A small multi-label image tagger, trained from scratch.
Training: muon at rate 0.014, 4300 steps, batches of 256.
Data: trained on simulated fluorescence microscopy of cells, 5.6 epochs.
Rows from block 9, named by matrix and row number. Rows with one number belong to one attention dimension. Each number is 50 + 15 x the weight over its row's rms, rounded and kept within 0 to 99. All counts start at 0. After the name is the row's rms in percent of the matrix's.
# q: attention query (model.blocks.9.attn.q.weight, 320x320), inputs 214-319
# k: attention key (model.blocks.9.attn.k.weight, 320x320), inputs 214-319
q.189 108:60 46 67 44 48 45 68 56 69 47 61 52 69 50 42 45 37 69 42 67 72 62 40 63 66 68 38 54 56 32 42 36 37 38 51 53 58 47 45 45 45 71 57 40 63 14 32 49 75 73 69 51 52 52 49 57 44 63 64 47 82 45 56 50 74 32 33 51 51 64 27 38 58 58 43 03 50 45 26 71 45 44 45 17 34 56 56 40 53 11 55 28 50 55 32 26 63 25 66 62 30 50 72 42 20 65
q.190 108:55 60 49 74 69 45 45 66 62 73 40 54 28 27 54 60 34 54 41 46 66 28 55 42 39 66 60 50 66 55 50 65 69 49 46 65 37 59 69 71 65 51 58 48 56 54 42 61 39 46 49 14 51 63 40 57 48 25 31 71 72 53 58 66 67 60 60 38 37 46 80 34 86 31 45 08 35 54 22 29 45 52 58 75 30 56 49 61 62 31 21 37 49 75 22 61 27 43 80 42 63 72 54 48 39 62
q.191 094:50 39 64 56 39 86 49 59 53 73 49 45 77 31 25 55 50 76 68 69 56 37 45 67 39 35 37 41 33 35 48 51 32 43 63 25 69 49 63 79 87 51 44 28 61 62 55 69 28 11 43 42 53 63 64 46 37 59 56 63 50 60 73 78 35 52 59 16 51 63 65 56 51 55 59 51 36 60 32 41 51 60 44 39 49 54 28 65 25 55 62 75 29 41 59 48 48 45 54 48 43 34 51 69 63 43
q.192 098:45 18 35 48 32 35 65 23 48 78 58 31 59 41 46 53 54 69 52 58 73 63 72 58 63 69 36 55 26 36 43 22 41 61 56 42 52 31 25 41 35 35 65 48 49 49 58 35 41 63 66 29 56 58 43 29 36 43 48 64 14 35 59 44 42 32 53 48 54 38 56 53 60 46 45 47 77 52 49 71 53 58 39 30 48 53 57 68 30 29 50 64 68 40 50 37 36 74 59 39 24 49 35 63 32 30
q.193 114:41 72 85 29 46 67 48 42 42 59 74 61 60 52 57 41 19 47 80 94 45 66 70 51 49 35 36 47 31 31 59 31 65 38 43 48 46 48 61 59 59 35 26 40 66 55 53 40 44 54 54 41 55 48 38 37 48 27 31 34 57 67 25 57 27 32 27 73 48 51 53 41 49 48 41 76 87 31 32 60 59 54 57 39 47 49 55 37 68 67 34 50 66 30 26 56 35 85 42 40 49 66 29 48 26 50
q.194 098:46 82 80 16 27 66 65 75 62 51 64 44 56 36 66 66 57 49 46 49 68 56 19 73 52 30 37 74 38 74 65 69 30 54 30 37 29 49 13 71 28 49 39 50 71 63 41 68 49 44 31 75 32 53 27 38 66 37 47 64 27 41 44 43 25 60 42 70 65 36 45 50 36 48 37 23 70 55 34 50 26 54 57 46 60 51 51 68 69 36 63 47 59 30 29 37 55 70 47 31 38 65 61 54 55 72
q.195 116:61 60 17 45 37 44 32 09 47 56 43 75 30 54 47 56 44 39 40 24 35 45 36 65 48 70 77 65 39 69 56 37 53 48 56 46 32 44 19 24 28 25 49 69 55 49 61 43 39 19 69 51 43 21 52 60 36 57 52 59 51 34 88 40 42 49 20 63 33 53 66 56 40 39 39 65 58 81 63 22 68 51 36 49 48 31 47 55 59 30 44 63 34 51 46 83 74 59 60 31 54 45 45 18 54 53
q.196 093:47 52 51 54 39 35 39 45 44 31 40 65 55 66 56 29 58 31 64 70 40 51 46 42 55 38 47 56 34 44 19 25 77 64 57 34 48 66 61 60 70 43 46 64 50 49 38 51 37 52 56 60 29 61 41 27 65 76 59 53 36 91 59 52 26 48 56 41 63 67 59 69 42 54 52 37 57 57 45 69 48 38 35 46 30 39 85 50 56 78 50 37 30 42 38 68 49 43 23 58 56 48 55 55 48 58
q.197 092:53 57 39 63 47 63 61 86 26 43 48 40 45 63 64 47 47 68 75 48 22 65 61 23 56 80 51 48 45 74 44 55 38 69 63 37 58 61 76 44 73 40 50 41 76 46 62 42 49 53 54 52 40 14 45 86 48 55 67 44 76 33 49 36 85 27 31 72 25 35 37 44 43 42 28 55 41 66 64 53 60 60 44 40 56 84 32 67 29 43 48 40 39 21 66 48 42 53 60 64 42 70 68 61 70 72
q.198 096:64 64 52 30 53 40 63 69 47 51 46 37 25 50 52 34 63 59 59 49 76 59 74 64 27 79 53 52 52 61 75 62 62 29 47 31 51 29 41 46 36 68 49 74 40 46 49 55 49 23 55 53 54 57 45 51 41 36 47 61 43 44 21 82 35 71 40 54 68 59 34 30 53 43 56 62 62 36 46 44 40 53 64 56 27 71 35 52 50 63 53 56 42 61 49 53 31 52 47 16 44 48 46 92 47 41
q.199 096:70 52 91 39 53 47 72 12 59 66 45 45 52 66 50 46 53 32 44 67 57 49 54 59 37 57 26 28 57 63 55 49 71 60 28 52 49 58 39 64 28 42 59 56 51 53 54 28 51 42 48 45 59 66 47 40 48 37 73 45 58 31 65 17 57 69 89 36 52 38 51 59 42 61 47 64 42 43 38 46 42 55 63 38 50 35 40 58 24 78 30 77 33 43 21 45 63 53 36 75 43 39 50 74 54 33
q.200 103:53 60 62 70 78 42 62 51 48 56 46 56 67 54 37 44 62 37 46 53 36 54 54 39 50 50 45 82 29 49 73 19 29 40 63 41 48 57 55 35 46 55 37 58 56 28 63 64 71 52 50 54 35 46 18 50 35 44 79 75 39 71 52 60 64 80 79 29 49 49 34 30 41 78 49 70 41 37 64 46 42 83 42 60 44 38 47 59 51 56 43 62 64 40 36 88 62 77 57 28 28 42 59 42 49 53
q.201 104:45 56 64 47 70 34 56 70 75 49 48 36 74 31 44 40 63 50 18 30 40 40 54 44 49 50 44 40 67 61 40 56 33 68 54 36 62 40 50 54 64 36 46 49 27 36 29 61 62 68 40 62 39 38 40 37 59 31 33 46 33 86 36 17 64 33 44 47 46 43 75 65 28 54 48 68 49 45 32 29 65 21 63 52 72 43 49 43 62 47 35 62 64 72 96 45 31 76 47 42 37 44 66 54 29 70
q.202 104:37 53 27 76 56 57 31 45 28 25 55 46 25 24 60 62 47 53 47 50 52 54 47 43 49 41 65 25 47 50 52 33 41 74 72 38 74 56 27 21 53 40 68 64 35 44 64 63 49 62 46 45 61 46 53 70 68 55 51 41 79 42 58 66 40 32 51 47 64 60 32 49 31 40 29 51 60 35 46 59 60 51 63 24 58 48 74 42 31 38 54 45 64 44 74 37 51 51 41 69 61 56 15 43 44 40
q.203 088:31 58 66 28 38 75 34 35 58 48 39 35 66 32 71 30 37 41 52 19 55 40 60 60 52 32 51 63 67 51 54 44 33 47 40 39 56 37 45 34 56 56 62 54 37 39 67 17 44 78 35 43 72 51 83 33 67 30 38 42 73 61 37 44 55 49 35 69 49 45 51 54 49 63 50 34 54 39 38 46 55 53 24 60 52 46 53 34 34 34 45 52 54 27 56 20 76 54 62 71 60 43 49 42 40 53
q.204 105:35 16 59 46 69 25 47 74 59 49 86 33 41 60 51 59 54 53 41 81 25 47 53 46 64 57 23 30 42 30 38 35 71 58 42 62 34 46 49 45 44 44 44 72 42 59 70 65 27 64 54 63 67 68 45 44 47 53 37 55 73 72 34 40 31 46 67 54 54 49 47 74 63 49 25 94 57 51 32 22 54 30 35 44 28 53 52 44 42 36 53 56 68 38 80 50 37 47 49 25 47 62 46 51 49 57
q.205 091:40 29 44 46 47 65 47 61 34 36 77 86 20 46 68 34 72 58 65 69 23 55 42 39 34 57 22 32 68 59 60 49 59 87 67 48 46 48 79 52 53 40 45 35 73 42 40 67 44 38 50 54 43 54 50 38 37 90 61 48 36 55 56 48 74 48 41 83 43 67 54 48 58 48 58 37 64 89 42 49 47 66 55 49 61 39 32 34 38 58 52 55 53 39 72 48 36 76 57 58 21 48 47 61 55 54
q.206 086:60 41 46 82 79 62 71 61 61 54 49 47 39 47 56 86 55 31 48 72 45 44 24 37 58 37 83 56 44 39 89 68 65 86 57 91 61 53 61 44 20 62 44 69 55 46 69 24 75 47 27 46 71 45 60 45 71 54 57 53 63 30 14 35 35 60 45 31 11 27 45 60 57 36 39 61 31 55 65 36 31 61 60 40 54 42 57 71 54 50 57 57 64 61 71 26 67 55 52 77 63 80 59 34 51 64
q.207 107:34 68 55 35 46 43 72 58 38 42 60 51 26 36 48 61 46 36 27 57 22 33 23 77 65 49 44 71 26 90 48 37 43 71 50 45 31 71 52 60 59 21 52 77 43 51 43 53 50 44 38 35 31 36 52 50 55 37 64 46 65 79 53 36 18 10 45 66 60 40 26 52 50 47 44 57 50 19 59 61 62 47 31 52 55 67 54 32 28 64 55 38 38 45 46 55 59 30 30 61 78 57 59 25 41 47
q.208 090:38 40 59 32 62 58 55 43 33 70 69 54 50 61 53 49 25 34 48 51 37 71 52 73 27 54 31 44 71 75 30 69 70 57 44 32 32 71 74 63 48 58 62 29 59 56 71 57 26 49 38 40 69 63 51 41 83 43 22 43 32 42 68 39 53 31 63 51 58 44 64 51 51 17 58 34 71 56 47 41 23 52 26 31 45 26 51 26 37 50 11 49 55 42 59 77 60 31 48 31 36 25 43 47 37 64
q.209 109:41 52 25 36 54 29 57 40 55 44 27 32 83 49 83 60 44 48 49 66 15 33 66 55 73 28 33 74 85 41 73 37 27 66 22 74 40 49 62 35 48 13 48 58 46 64 49 46 64 42 37 51 47 60 48 40 47 25 45 57 59 50 53 73 54 56 21 44 70 49 36 59 57 46 55 54 52 49 54 66 73 19 31 53 38 35 26 62 64 56 50 43 27 52 51 54 30 40 46 28 63 78 45 56 46 42
q.210 095:40 37 72 45 60 39 56 50 34 84 28 25 76 43 40 66 50 28 71 36 47 66 51 66 34 47 60 66 55 72 35 54 38 46 43 57 39 32 34 42 43 30 36 50 73 41 33 47 36 42 34 62 56 56 64 36 56 48 22 42 66 48 49 29 24 68 40 64 57 51 39 53 44 50 71 74 61 44 43 64 61 46 53 53 63 60 48 49 55 29 26 57 09 63 68 61 37 42 49 22 67 38 24 28 72 30
q.211 113:44 44 55 38 62 49 13 64 75 45 55 56 59 29 42 41 52 50 67 54 29 32 52 68 54 46 70 50 43 32 37 30 55 65 35 55 50 21 70 52 75 87 60 53 34 29 50 33 33 63 40 22 52 74 73 34 53 50 30 21 35 49 39 59 59 73 45 30 66 36 29 49 65 59 51 38 69 46 59 46 45 40 41 95 62 89 40 49 52 38 41 64 59 55 54 59 41 53 57 59 43 58 83 67 74 50
q.212 111:74 42 58 82 56 51 40 26 40 64 59 61 33 54 59 43 65 53 48 58 58 35 66 49 35 58 50 54 40 52 11 45 74 40 73 67 32 25 49 43 54 78 64 64 56 41 69 59 63 56 68 60 35 75 47 36 69 65 75 48 27 61 49 42 64 47 41 51 49 40 64 61 59 45 42 43 34 48 43 45 50 45 35 69 67 60 57 64 57 61 18 41 77 46 63 75 15 60 58 26 58 61 55 79 63 31
q.213 093:40 55 42 85 31 39 59 47 66 60 73 46 53 53 36 27 34 38 45 56 64 34 37 49 66 52 55 37 46 41 19 74 37 16 45 34 58 66 41 56 28 32 66 62 18 35 47 35 23 31 45 53 52 82 47 63 41 52 74 49 38 69 54 37 51 47 55 65 64 26 42 50 58 55 69 35 51 68 27 46 49 51 59 34 53 39 37 57 49 40 40 42 45 50 08 47 25 24 45 58 36 71 50 71 55 47
q.214 096:62 51 30 62 56 26 51 49 45 39 40 44 83 70 56 57 30 72 41 65 52 49 69 44 50 35 38 52 53 64 49 38 56 55 49 48 62 63 60 51 86 47 13 66 74 00 27 59 55 57 65 39 67 52 40 39 43 72 47 62 61 70 15 42 54 37 59 51 52 42 52 47 38 41 36 45 74 31 21 50 80 48 56 34 20 47 52 46 38 39 71 60 59 47 54 52 39 48 31 29 65 54 29 46 38 44
q.215 099:57 29 58 68 47 20 47 35 74 35 35 60 83 27 56 73 61 49 53 64 24 27 55 41 63 46 58 64 33 65 71 46 69 67 70 39 43 52 88 32 46 54 35 64 45 74 50 41 52 62 30 50 81 21 09 44 26 87 52 57 42 40 64 53 55 62 63 30 31 32 21 37 27 48 46 33 53 57 27 63 84 43 64 43 45 63 53 53 37 56 56 46 40 69 52 36 26 42 48 37 67 70 45 35 40 49
q.216 096:23 65 61 57 31 56 32 50 48 25 49 45 40 53 47 52 60 43 45 66 43 49 50 54 26 60 58 36 58 62 42 45 45 59 70 39 36 45 66 77 63 78 62 64 40 64 65 53 48 58 71 32 53 31 70 41 37 54 73 55 39 66 49 47 54 44 57 53 39 62 52 18 39 16 32 42 72 25 48 14 54 30 22 49 59 36 66 36 47 54 39 52 61 40 54 53 80 48 51 56 62 79 51 41 26 32
q.217 103:46 55 53 56 47 35 09 53 52 68 55 46 35 67 51 51 42 28 35 24 44 52 64 59 43 33 61 67 77 53 40 54 43 78 45 53 22 46 40 32 64 36 88 49 58 55 30 08 47 36 62 35 42 31 83 37 45 47 40 62 33 65 85 71 58 44 39 50 41 65 64 31 47 53 54 65 61 63 60 45 58 49 59 18 54 56 60 24 28 54 21 42 42 35 32 65 59 34 74 44 67 23 64 38 88 62
q.218 110:24 60 49 49 60 66 51 70 41 66 40 40 69 27 78 70 62 71 53 56 73 78 42 52 27 37 50 28 43 37 49 51 40 71 56 53 70 54 38 70 62 61 51 66 49 39 53 67 51 64 54 50 65 42 59 55 64 28 26 58 60 30 39 25 44 43 42 67 64 22 59 61 56 37 59 62 71 66 24 56 62 60 50 44 51 55 45 38 67 27 54 41 27 49 81 55 59 56 61 57 67 45 62 40 57 24
q.219 112:81 43 53 58 37 46 61 37 51 44 40 40 28 61 62 56 52 45 47 52 53 50 59 49 46 53 50 57 49 31 32 37 44 67 36 35 45 21 49 43 62 70 49 58 67 51 40 45 34 60 64 43 34 51 45 81 56 59 30 53 53 30 57 87 68 79 60 49 74 44 22 45 40 37 36 28 32 16 63 37 85 45 41 48 44 39 55 68 64 42 28 69 52 77 28 31 28 48 73 68 52 56 53 30 34 46
q.220 098:62 39 19 52 61 43 36 52 30 51 85 64 43 57 39 18 69 09 32 60 45 21 56 40 61 47 70 61 59 56 45 45 34 57 60 47 42 67 67 56 50 15 48 56 50 47 49 32 75 49 54 75 51 54 70 32 55 56 41 48 58 93 69 44 62 65 55 46 47 71 52 49 61 56 53 53 50 88 41 42 61 57 60 60 53 56 54 57 23 43 66 73 36 37 25 78 65 68 39 80 41 26 55 67 55 74
k.189 111:72 40 30 47 35 36 49 52 59 82 52 39 59 44 48 65 38 55 54 58 56 55 43 33 55 40 52 37 35 52 42 45 59 54 55 42 47 52 32 33 63 51 67 68 32 83 43 46 48 62 47 52 50 53 39 82 42 60 47 69 42 32 68 42 60 36 74 14 35 35 68 41 43 55 60 63 30 67 42 32 39 57 49 37 38 27 76 74 76 46 50 47 54 68 49 32 30 60 59 40 13 52 45 65 27 45
k.190 111:87 73 64 70 74 38 51 57 34 52 26 69 62 46 54 47 21 24 48 27 44 27 45 60 51 66 63 63 44 51 44 64 71 49 44 66 53 47 66 46 49 61 35 47 63 83 61 66 54 76 85 56 73 77 51 39 49 16 72 53 57 49 65 59 60 57 31 50 30 70 71 47 73 65 34 45 40 75 33 26 53 49 57 37 54 56 46 49 47 44 35 33 56 52 34 32 34 66 35 48 59 38 19 43 59 33
k.191 098:73 55 54 58 60 58 54 55 77 47 40 24 55 61 40 42 13 61 41 46 42 56 55 65 58 48 67 37 52 30 36 42 47 55 58 33 37 80 48 58 49 49 44 22 59 40 56 55 57 61 59 45 62 53 23 43 70 50 55 54 77 57 26 80 43 48 74 72 66 52 76 42 47 41 49 58 37 45 49 26 59 47 59 44 58 40 26 10 49 33 37 37 54 69 56 40 72 25 61 57 46 28 69 87 41 75
k.192 101:34 62 76 57 36 56 59 59 52 51 34 43 61 42 44 51 26 24 47 70 62 75 37 69 42 15 45 43 31 74 63 41 61 45 68 38 51 57 67 46 32 57 18 54 58 58 52 70 37 52 56 86 41 47 43 53 33 56 20 78 65 39 47 70 57 43 47 52 58 38 34 69 68 36 46 53 54 54 49 43 57 62 35 33 49 67 72 41 39 50 58 59 52 66 49 43 46 59 67 59 45 75 49 56 56 30
k.193 112:55 49 57 89 59 81 41 59 62 54 61 51 55 53 63 37 63 40 66 64 64 48 82 60 72 32 38 68 55 38 59 42 49 43 53 14 58 63 66 41 37 37 49 64 39 68 49 49 46 41 30 74 35 39 41 47 72 42 55 51 44 73 51 48 39 40 33 45 54 63 36 51 34 55 26 23 72 45 70 80 77 49 43 61 39 38 79 46 52 46 36 52 49 25 36 60 56 08 49 69 65 62 30 34 46 50
k.194 094:71 68 22 61 74 85 57 71 58 59 39 59 66 49 45 33 67 39 60 54 51 56 83 22 46 58 64 47 14 49 55 52 44 28 56 48 46 49 61 53 48 50 28 37 20 42 43 72 51 36 42 72 34 48 17 35 61 50 34 34 52 69 59 49 87 48 38 72 49 49 54 46 51 52 67 69 40 45 54 31 51 70 33 38 43 69 64 73 71 72 40 79 66 65 32 79 77 51 50 52 45 55 61 52 49 58
k.195 113:54 43 46 38 75 53 67 66 49 62 54 54 27 41 46 53 49 41 28 56 30 63 35 26 22 53 39 35 57 25 43 38 53 39 63 70 62 54 61 62 60 27 36 37 49 39 44 42 26 56 79 63 36 90 33 74 60 73 47 42 51 77 43 62 51 53 69 44 29 62 48 52 50 29 70 56 56 27 51 41 20 52 30 62 42 27 42 17 50 70 62 37 36 28 69 54 49 57 60 19 38 48 19 37 54 56
k.196 093:39 41 63 53 58 38 62 34 36 34 62 49 39 64 48 56 32 70 42 62 76 49 46 52 38 51 40 76 50 40 66 70 57 48 43 40 57 28 47 55 61 28 45 20 37 53 52 44 60 49 68 47 58 29 44 24 39 43 54 48 47 61 57 63 14 64 56 41 47 59 60 43 54 48 26 54 54 57 28 61 77 30 58 70 23 28 65 52 39 48 43 24 61 59 51 41 62 54 25 44 37 46 44 49 51 27
k.197 091:18 54 18 38 42 53 69 34 45 55 40 76 68 53 36 54 41 49 48 53 46 28 36 39 16 49 26 63 64 65 45 46 38 64 51 31 42 55 53 50 78 60 34 79 66 30 50 52 37 61 23 77 42 33 73 73 48 43 44 37 67 36 30 41 65 79 46 59 40 70 54 18 56 44 25 70 54 38 44 50 52 53 79 26 78 57 55 75 70 55 41 49 50 51 56 93 38 49 62 69 64 46 65 42 42 57
k.198 091:56 38 46 41 55 48 48 14 61 33 38 44 49 35 25 82 53 30 48 47 51 72 64 38 54 39 57 22 45 40 34 48 01 55 48 54 43 58 46 44 69 62 62 26 64 53 60 46 22 35 63 55 65 30 61 40 81 76 32 15 35 75 52 57 52 44 58 46 52 31 62 34 71 54 48 35 64 47 49 16 66 59 41 60 29 56 62 71 54 60 26 51 48 33 78 60 72 67 22 48 45 46 47 28 70 25
k.199 104:46 65 37 55 36 15 52 35 51 65 68 55 42 40 56 34 18 44 31 58 58 60 69 49 50 48 61 60 36 41 43 66 67 63 59 34 39 44 61 53 59 48 41 56 75 53 25 38 35 77 55 29 46 54 38 34 51 68 57 48 46 88 37 63 26 56 62 66 50 51 17 79 21 67 58 10 27 59 45 75 64 35 55 75 29 47 53 55 49 34 28 67 50 47 45 62 34 37 43 44 62 54 48 48 27 38
k.200 100:51 83 73 24 47 34 37 75 31 44 10 36 34 61 54 90 47 58 88 39 66 56 47 24 58 56 68 50 23 31 51 65 48 32 74 46 52 15 65 48 51 49 68 31 29 56 38 58 45 43 24 43 59 72 59 63 30 60 77 38 46 50 53 70 44 42 35 59 45 58 54 31 52 50 57 52 31 47 40 41 40 23 41 59 51 70 18 49 57 34 63 59 56 57 39 62 53 39 86 34 65 45 46 35 54 46
k.201 098:75 44 46 50 60 57 55 37 49 49 31 72 75 50 79 65 56 59 54 63 53 49 24 76 63 21 42 65 68 44 03 57 40 47 51 45 43 63 42 43 41 58 37 31 50 47 47 56 51 49 58 59 40 62 28 34 48 59 58 57 53 38 36 60 55 32 58 38 52 51 63 24 19 73 52 17 35 49 54 49 45 45 60 29 44 41 57 43 58 56 36 31 81 62 38 38 50 50 44 68 30 36 28 69 43 53
k.202 107:32 50 34 59 48 45 35 45 80 31 54 46 35 60 24 39 32 62 36 50 31 33 44 32 65 67 36 68 58 54 61 30 36 40 49 57 46 44 54 52 45 49 48 58 75 68 51 55 37 46 44 68 77 26 78 42 24 54 35 70 37 49 57 41 38 52 57 32 49 41 17 53 47 28 15 66 42 62 60 65 33 48 45 67 58 52 42 58 37 40 50 47 52 31 67 39 58 35 55 51 41 45 59 52 74 61
k.203 092:57 48 20 43 50 53 64 41 85 66 50 45 47 42 26 31 64 43 34 60 36 40 69 73 64 46 45 55 52 61 27 45 55 72 26 37 65 40 55 57 46 47 57 50 48 37 67 40 29 60 53 66 15 46 42 72 60 41 04 30 67 44 69 44 50 57 71 35 57 40 60 39 54 75 59 39 53 55 65 56 64 44 62 68 65 76 31 47 56 76 68 37 49 71 54 48 33 60 26 56 38 40 61 68 59 69
k.204 105:33 32 36 47 50 44 67 25 00 43 73 58 67 56 48 52 44 32 55 20 28 24 43 36 43 48 39 79 58 51 42 57 52 51 45 31 37 53 35 37 67 49 63 71 56 64 56 32 69 63 46 51 37 42 52 35 57 52 26 75 53 72 54 31 66 48 45 49 58 37 66 51 58 43 48 70 62 50 53 47 56 63 77 37 41 51 44 45 65 33 59 40 58 56 57 86 53 44 29 68 63 10 47 35 49 28
k.205 089:25 26 59 65 67 70 97 46 25 50 60 79 57 45 38 56 45 54 44 52 28 66 52 37 48 40 43 61 46 40 68 54 86 42 66 34 33 65 51 80 70 62 18 83 42 42 29 58 50 32 49 65 59 45 22 75 40 47 45 48 42 34 25 39 60 63 44 61 44 55 33 49 22 41 44 53 40 38 64 76 62 52 44 40 45 43 79 72 37 58 42 39 50 44 50 65 48 48 47 72 44 51 51 22 70 40
k.206 089:75 51 18 34 54 72 64 43 46 47 34 38 41 77 47 53 64 65 33 54 19 38 49 52 55 59 43 49 69 58 36 19 31 59 02 48 47 79 50 35 54 69 52 60 80 58 45 50 49 57 35 34 46 68 85 42 35 36 75 31 26 54 51 44 30 57 36 53 20 58 39 67 44 40 59 37 55 41 35 46 23 56 65 68 47 62 37 55 94 28 52 31 52 41 56 42 19 58 57 25 62 33 48 69 25 41
k.207 106:38 45 53 46 61 48 57 44 63 46 40 36 51 35 36 29 64 56 56 46 48 10 66 60 10 58 45 80 52 49 72 33 43 61 73 67 34 46 47 77 67 42 39 52 40 44 55 53 67 61 55 61 33 53 40 35 31 46 41 75 22 57 64 58 78 70 56 48 38 65 36 39 73 45 50 37 64 63 44 54 52 39 51 31 67 16 52 43 76 54 44 40 53 19 53 52 46 24 41 47 33 50 37 75 37 29
k.208 092:34 54 56 71 30 42 55 36 04 75 77 85 46 50 40 60 42 35 32 50 63 48 49 55 30 42 72 55 49 61 35 35 50 41 57 60 56 42 43 30 50 64 55 56 54 73 71 58 62 25 42 37 42 57 59 27 43 57 50 53 35 54 71 34 38 44 38 69 55 75 21 33 65 68 51 39 50 59 59 48 56 84 60 27 67 52 48 42 69 48 46 63 56 57 51 27 53 64 55 49 76 30 53 78 50 25
k.209 106:55 51 29 24 41 52 43 33 57 12 32 67 67 44 60 60 41 52 61 32 40 30 53 77 39 39 48 52 61 26 87 56 42 78 44 29 69 56 65 75 53 32 71 45 52 43 52 51 49 56 41 59 27 45 53 50 51 42 35 58 80 19 46 74 39 74 42 60 24 64 50 64 64 73 38 57 32 37 46 53 30 63 38 21 33 29 41 67 38 50 61 71 57 31 60 57 43 59 39 56 29 82 55 68 72 58
k.210 091:29 51 40 51 54 55 49 23 71 38 46 49 57 56 35 55 50 18 29 49 59 72 40 68 56 57 48 18 53 51 53 46 32 42 50 50 58 80 39 50 57 32 42 59 41 38 41 48 72 36 15 75 32 60 56 47 59 25 30 50 68 36 45 30 53 60 26 49 57 34 31 44 36 60 17 44 44 64 45 30 29 64 48 52 45 40 25 57 57 45 64 30 40 42 52 38 99 65 37 59 44 63 58 57 51 86
k.211 124:61 47 23 62 41 30 52 47 72 42 40 41 44 62 42 60 37 42 66 56 26 40 61 43 47 59 24 32 49 50 31 43 85 49 65 66 27 73 49 47 62 34 63 52 55 35 73 35 64 53 38 20 52 27 31 43 64 64 66 36 58 26 46 32 40 51 68 41 78 47 54 52 53 44 32 50 39 52 62 50 46 43 85 28 75 27 46 50 61 44 58 26 40 60 87 67 52 56 43 38 42 53 67 49 41 68
k.212 109:45 51 54 36 50 69 53 59 47 45 62 26 63 51 31 69 53 61 54 42 58 79 57 43 60 29 69 51 45 51 65 11 44 31 40 66 52 43 53 55 41 40 30 23 63 71 42 53 41 70 63 58 59 44 54 56 49 77 65 52 57 76 65 56 57 53 46 59 35 68 71 42 51 55 63 34 14 54 66 63 34 44 34 81 50 54 75 44 37 81 39 34 50 52 57 37 49 38 64 47 76 37 56 53 50 42
k.213 097:42 19 44 62 52 35 63 58 74 56 63 40 22 50 54 69 45 47 30 56 64 77 56 58 56 50 34 58 51 39 49 57 59 61 26 37 60 40 56 40 53 89 49 49 54 35 52 60 42 34 47 40 59 42 63 30 44 43 60 55 69 51 76 41 59 41 54 43 56 57 40 58 51 62 78 82 71 52 34 40 69 39 52 68 61 70 47 70 61 63 79 23 27 62 57 59 78 41 55 46 43 67 61 38 44 62
k.214 101:42 64 54 48 57 58 48 40 68 70 43 60 38 46 47 38 49 47 54 32 71 54 70 49 53 31 66 22 57 37 75 58 76 18 50 45 75 56 32 30 49 39 41 26 61 62 60 56 28 64 72 51 53 47 54 49 41 67 43 55 42 37 49 25 70 64 45 38 37 49 13 30 67 55 30 68 24 41 53 46 63 69 74 54 42 59 36 33 33 24 34 57 35 24 67 46 36 34 62 48 27 42 77 41 50 62
k.215 094:49 62 50 51 56 54 81 69 74 42 61 50 53 32 55 57 46 27 69 54 62 59 55 50 69 37 52 42 57 36 74 34 99 32 55 25 65 74 52 37 54 60 47 27 54 37 23 72 44 35 47 44 41 34 10 28 53 52 27 68 47 62 63 33 49 68 73 37 27 64 33 64 71 62 53 66 64 33 31 38 47 56 28 70 45 61 42 49 36 48 39 48 61 52 51 35 33 49 68 42 47 49 36 25 32 71
k.216 103:40 51 73 68 16 24 58 36 37 81 64 59 37 36 29 60 52 60 45 74 92 67 41 44 62 35 41 32 70 76 38 37 61 43 57 54 49 47 46 29 34 68 69 31 53 45 36 93 49 54 43 51 42 44 53 31 43 71 53 81 46 71 59 39 60 50 59 60 54 34 49 48 52 70 69 55 63 43 42 53 63 75 69 31 52 48 43 66 28 43 58 53 60 37 42 57 64 49 50 57 43 57 84 60 50 62
k.217 104:28 73 66 23 48 49 60 55 45 46 36 64 78 49 73 64 50 65 48 62 60 43 53 64 38 26 49 55 51 61 20 26 54 49 46 68 72 67 45 69 31 49 51 49 75 55 82 69 54 42 27 71 47 48 51 44 33 37 44 43 57 47 71 66 37 68 44 50 55 51 69 56 79 48 46 48 67 81 57 59 56 51 76 27 45 34 49 81 34 51 70 37 59 57 41 81 56 31 46 66 61 77 63 58 42 65
k.218 103:67 61 54 48 43 71 24 33 47 90 31 78 42 53 46 56 77 73 52 33 44 54 50 66 33 45 31 44 44 89 43 52 33 33 38 71 52 57 70 67 44 26 10 44 43 40 87 36 62 38 37 53 36 60 53 56 35 70 52 74 50 42 59 52 39 34 46 19 58 37 47 40 51 31 58 61 52 48 70 73 30 64 71 44 55 24 77 59 62 54 56 76 69 64 64 58 52 67 14 58 43 59 68 56 56 44
k.219 113:70 40 32 44 60 65 24 42 64 45 46 31 55 51 34 38 60 38 71 77 40 44 58 52 52 64 29 48 59 51 55 47 30 22 64 35 36 54 35 20 69 66 79 47 46 40 64 37 46 55 29 57 49 68 62 49 62 52 45 82 57 49 63 37 76 53 60 49 92 61 51 60 42 63 20 64 55 51 76 65 66 72 62 20 62 54 67 61 76 61 12 47 52 73 59 54 58 35 31 67 20 67 35 41 51 28
k.220 105:11 50 70 43 64 60 48 51 63 47 46 37 55 41 78 66 35 64 44 48 39 44 46 46 44 46 46 40 34 51 41 58 43 67 45 77 51 51 70 56 52 59 52 34 36 45 50 71 36 42 45 57 61 56 32 35 61 20 44 40 42 42 45 58 53 49 25 63 53 36 41 53 64 29 46 55 44 40 41 56 89 31 58 38 70 37 32 16 32 52 43 34 61 28 54 62 40 52 82 73 65 58 52 46 53 38